Weights of a small model that predicts nearness at each pixel.
Model: activation gelu_tanh, patch size [8, 8].
Training: normuon at rate 0.035, 9500 steps.
Data: trained on renderings of 100 made-up gadgets, each built of a few solids, in any pose, 195000 training examples, 24.9 epochs.
Rows from block 2 of a small model that predicts nearness at each pixel, named by matrix and row number. Rows with one number belong to one neuron. Each number is 500 + 25 x the weight over its row's rms, rounded and kept within 0 to 999. All counts start at 0. Numbers have three digits each. After the name is the row's rms in percent of the matrix's.
After each neuron's rows are labels from the 100 images, of 14848, where the neuron reaches its highest value: "strongest on" is what is common among them. Only what is clearly more common there than usual is listed. The data: renderings of 100 made-up gadgets, each built of a few solids, in any pose.
# fc1: MLP up (model.blocks.2.mlp.fc1.weight, 320x160), inputs 0-79
# fc2: MLP down (model.blocks.2.mlp.fc2.weight, 160x320, transposed), outputs 0-79

fc1.94 098:469473523458544509467504481462494488499467490444509466511505499553460530525448510504455500489530481530519475483505519543519495480471483550511504495486504453497497493508528501473511467541498452506477459511523458499496505496480538527524508515
fc2.94 096:527508491497458496493460509465481506516526493517459502463477506433479516480491461484497493542464496527544533486504480477490533512488503509468483492502516534513512484535531536539575505445523489520472502532508506522531504500482481512544465457
strongest on: white

fc1.187 101:482519496481472524468479507506541481504490511520522504517529532496497499481518479460516487469486511487510519519543493535515499439496480496541529490499514543459500500516488512462492520439487563524490475486524493490516523509446502498483488480
fc2.187 092:472496477507519463525517530503505534530523453519460500509492494489497476536506517499462557508505549525493498497470508492490475520510480524513510478497504478501457500489491468531504508494476442475498553496496453459488489464507515468475491523
strongest on: glossy

fc1.155 097:507465484505509509500478520493523534481486488495507469514527507493527471525532517516474472479492482506500524467493504529493485492534520514458484458514518491474477493509504506491497525516503485500482453467541512469532524509520486512555453514
fc2.155 100:507494467468475534535518499513503486506498470463479501504525498501472554511535541466455518473473553500472482476472512476498494507491474522521534502555542463515512546493492486530488476502506553477504483468510530546502497504480475494477534490
strongest on: white

fc1.127 107:453507484448501527439469503498455522526491479453506491510483542522509542520456469503502508494522508489464530473565552502458490506480491507503529477525513489498537523534514502440505463537485484503469463532498510491487470544465528490509501542
fc2.127 084:526526546506524518523526463489507509518521482557503490513506439506481474510505520492487480483477498530488475501485508498514524502549455547443479514522506478507470539499508457558523518545542518502526490488507487515478489448478485501525481478
strongest on: white

fc1.272 102:497504493521493502467574511520523543498499505491525517496521524470444499537464534477466525512504478524526512537493490471507493489530446459481522493497472508459550544467489499526525545512531506520510473515484518502479478517538530468507538492
fc2.272 099:487491494510505554510511494478525514488516522484514496522435525508524491531483488501489504521519522500486497453484519481469473528530488488518481468504548502502450508479480476530513457488467503495486488502463532538483492491471524511498483492
strongest on: metallic

fc1.50 101:507480539497525555444547516501464513511475448502492507496524536506483502492480467495454529526491540485514480479503499482498505492498460518555514503505507474459492528477507441510494506531485504494497466503547535531476498506519481496510507508
fc2.50 109:495514453506472462520498498491561532498530522453498498539502515493508529541521503504502499450528506515518483474498489463522463480493472503503489488467492489522487458516515503480535503479533499496490515460437541470517481497505506506471508507
strongest on: metallic; has a sphere

fc1.218 101:489517509523525511545524496475486518509513483524507508507507491489488453536526509532467544502511534474472505549532500493541538535475448475512454494497475537499459521493511490506494503494526528509499471498489475483499503495524480504486526526
fc2.218 117:480485497499505500469491457509500509489507502494545477516515514504493529492517536489538445517502467516433505467456530537490499498504540463548498507518479461527544449441504515533475480480456484513527566490501504527513481523496541533526481486
strongest on: metallic

fc1.231 093:519528540503522492483541452499462451491520533468505489490525465496510524468498504545506486498504446508494514507486499481531504498457485446482532489470489515504474564494488481499515473494558489466473497493518488515484492445520492462512480506
fc2.231 111:469476485468470481504473504470547557492535484496497488473455556450466516517488509480473515503498533498513482533524476480483529501518485524515481510538519470498532487489502484495578472495452527508509499484463532504546510557498476529484529498
strongest on: metallic

fc1.288 099:487494530482521529514544496503514480514487538519496476500521484474509507428505510493479479514484486478490521504525500529503495525567461527501512521506477457513534488535493475464510480519485522563478526477525467490473456521517515523476479494
fc2.288 069:497456526563516456498532498472529509503498457529498464499534528497518484546506457511533463466545543470482478489509469539506520560519460521513493518522497500524531498474465515480493497501498454478442495505520489528496493511478476510512495517
strongest on: black

fc1.291 109:549442547538513528482492489496531512528498502477491507501492494458527497500464516460503493440487513488490460531536479477529494482473483480498533494510523576495533532472492512440497492492530528501525474480462513494495505519519513469551506491
fc2.291 104:505504530491497541521496526501543501484522447500514503528477548461481560529504448462494495513506519497526474460531511535520460489516519436498532530528492537497484509486524487518480493497537459493495481534463554484488476453537506497464505504
strongest on: metallic

fc1.63 113:537530471500496527506468519465508471531524494490464532508483487504519484542564525512501511514547494488516500501475490498463526478476472490481538488510452491482485515492509485502559530472486496535537490465504496532511523432494464524486527488
fc2.63 068:516504504554524518505534478510496532514495525507491510506492492545493516496486474518482484488476510427524502478498464523543494533515512467468531473543476543443460519534467533550470504503481526513479550516514493510495513514488541499492503490
strongest on: glossy

fc1.256 106:456508441486500482472493492522516462531510460482494478536491514496543522553481522483473500510455502535530482481547508523492517472538511511499499493482517523461472504501500520526528500557469505525475462516516474496507504524488514517542560513
fc2.256 100:501476524491506476477525473437524460507482535495493498495500487462519504513508483492485483501504508493506528499486481466449518537448517495526519511484489507502535533499505513439553475528541446504475459536533464510539517450479477459492492475
strongest on: white

fc1.79 105:502542525468505445525516512439565527510523526512473501470526513492456497485464472551475493487503492516515496519529495520524488511464486511508520489483477517504521476509530446525467505512532532459539532509502529489498471496511485480519536460
fc2.79 083:503496546486494476528459519518460521478536469509514502503499511492499495559521429491475460503540526504508495499511502524477528478488508502511492485481493436513489504477476515492458506523493499543509510578528459473475485500509521478484535482
strongest on: glossy

fc1.315 099:489531547500496542528479491483494492476492500533487483502460493541466491533502538468504465476497508561504561447476516503510459492499460537465502520523515470511569539481518503511529554480499537488476463479490492542506464484519470516537499527
fc2.315 134:509490475477488450510498475451490568527506496439508463521520542493493482520497461563514551510545470532510478515525474497452492486503492477486484481542501477488481496543454525482520456484492474467540536474473484511511524541519506465482548511
strongest on: white

fc1.19 093:474507515491483486519512526476481556520504498507485485459494483499516515502483482526499499510496521501474441506558532522482488526512480506483458532517495489491469488474573510509505501480502492481482472438559497481498496556482491449504471526
fc2.19 087:509444480550479436503519486487495501461483522483539492515496515522479538504555515494504513455428533486525520495489527509501478516505487472492465491508526501507492503559490509510468480512530455468499517511463490521503504478482523497478543464
strongest on: metallic

fc1.197 107:465499496505487527513516515464458510505540533479471509513497532503492507509502492429520485492532495480493482542466512464468527540454527507484484534493467488488511533513457467459508461529525495486523491536427495520537482477560472502505500512
fc2.197 127:497484500524551433507493460484488553467470496529521505498491515482487561533495538525525503496486492534539541511529515477519489490474485496508500491494501536490492483507480486510475496487476523525529533422526539478511446491488499511482445496
strongest on: glossy

fc1.219 096:528471522478522522500483499552453467535567487474497523521543474487495473530475511517491543458461538498492521498523493472504527522494537536480478496470520488529488519474539469519515511440501487540523517506480504474493524491505493508478465513
fc2.219 036:521471467542500514490477488503502437540467511455536484503515502501503495517495509481493517523507479516487509536484488499497495504473510518480521496502478496519500485456503509538510510527542516491531515539476453524526491510490522479480530513
strongest on: glossy

fc1.161 112:477541496478475472500488513483547492536547482478460480468484518493514441486506520470529459498517578474494503550492544500516512513448498495516498516482519514529531433522499503462505507503502516558530510540506490484504498504502484526513485510
fc2.161 120:494506499543513517471479494482498549484545462506511512518492515515463538509492500555522494511536467537540531513506532471502515519534494496489490504511525465472505489478502506553489428454452488523462498487467522501524496509504490467475513485
strongest on: glossy

fc1.42 104:493537469496476481486504506480482504460509483537498502482490510488535467498501464528489461509515519524496484545528491486469476519497478468518516499476520505492515539555494474474498472498521465520452481525482481488462523521516504469518486520
fc2.42 116:477491489512526517450500474482511522485513519429506478486505537480476510509565492491517528513486491491468485503482530511490513515522479447508484491524492489481472483466463535537526525495472483477546507522464506487529536493511492499483492512
strongest on: glossy

fc1.239 102:509496534470511543520491481488455471509476510471468520477503483477489454476518512491484510510462514481467522491485483509516465516492514468534531496488485450518531487497454522520516513491536480486537518530502535497457517485493507533544461535
fc2.239 103:511492527487480522494481461527499540496513472543538554513485472501493503490511459501501510459473517526486499473522496498486501492475485531514470484514533488482494540502513495481473520507501500533490465512487492503496511472559505477477516514
strongest on: metallic

fc1.47 098:499493468504520478448474529494516506449538496487469461519540505484526516465522525493512503472531512554517471559512516535532473508485525517526479493460525493489470462488496514452516468477523490474520495491515488509474512515493504511528513493
fc2.47 091:512515536476488501536488463508486476509468509564511505506479516509505461504504435474503495479499524437471540511483473503482486502523523493483480511509514482495511515522505497543501482526489510495497509551503481476526496500511491466493477532
strongest on: glossy

fc1.176 103:475502483491478505501507541546527499521507510508485488518529460500504479538478490491470485481466516518547476476522468548442515506458516531514483503525462485461512463506497477532513519499511498516468491481495485498445533500477473515521510495
fc2.176 075:502485479486476468502517466496487484518546526477480482452429528500498469519477494495502489534506456512477528542504532484489471518475533519520475501506471470480482504486462491494485450484491481500528464528535490494528554498527512502513522461
strongest on: white

fc1.259 103:558503530471520487512491530469539509485514523490504542505508533437510454516478481473473516527473474502537474484503497493518493457505520463506518476445522484470476525500515515464480500466513499528466486501518510521523470504498494505573464566
fc2.259 086:489502491513524522512489515497512557488523459507449519501517483509506533486528511478462496482516483531485474512487495503530490510455511495516450480564501510545516519503549511483487484522557512498491481504492528487479451490499535510465563471
strongest on: metallic

fc1.67 098:469493478497520471526488492514506543487423525458509458512533536535530490500489519525490487547512474494535507511502502520468547537451543533477500482518487486546509498471447514448485503479505490487518524461495465500476484510481527500480531471
fc2.67 077:549528478501505516499499539532542479479546484479482521513508511464436471539496479501513493493502509532533491509520523534517507476491499459490517498506490486476478490496541512477540492507479497482482446519493539511497503526506513499478485518
strongest on: glossy

fc1.319 100:479473505526503472537520518465486502499514547515479506524466499487469551470494509530469489492495505475551525497492521486465521521491499512475507555495476525462470491487455492513473516542469474499524488459499539513512519478514498489516529548
fc2.319 115:507527484511533503490503492510506505527517498482538488485471497487492475541515518483487487523519510527476458525481466484561502453541524529482503456484513453525484486473517527511529495496494532455516529489511514480524516504541539485477466491
strongest on: glossy

fc1.199 096:522499508451436515524507485496493465508529463495502511512507540525501475496528489525543486479515470513519519487507522465514520515542489505532479514481482497423518466484502501483514507468538488478544510483501490493466532454547530464489490481
fc2.199 102:512504509498518480508520501432520501476553506541526505498485494539491504514496522479474481492507533477416507459503510510501484520482482501511491479495512508570503489489486481520562499504461466524477493476450535527477490498453473549512528490
strongest on: metallic

fc1.275 112:501505509471521512489496495516548499496460494563483480500493526534497486503525501448464519507480532542518527479499491521431513513514465476533481513560485472461499526497502547485516503432483464490485478502497490506524530482501454494546459504
fc2.275 116:548522513492493516519512476491455495491547519460519473537509533496494517535483504530503518493544495493493503520507490472528510447536524500505474507501518461475486486506495464535535457471500527512525504507507537499505530504528533490488508523
strongest on: glossy

fc1.55 108:443532529465560526467455524493493465523551549524506483503498502456479527491482491520468549498527485526462496515498497457498516484503506508500516486506465512514519505450532475495481511465527531485493472473525496482474479483535528499494494459
fc2.55 109:486471510506471511487478467524513512487512499514533505519497526508563490480555487495483527519473510515470469492509525504506484500542490535555455470527454520468528471494458517505485485542476474518481546500505513526533553481523468518491508503
strongest on: metallic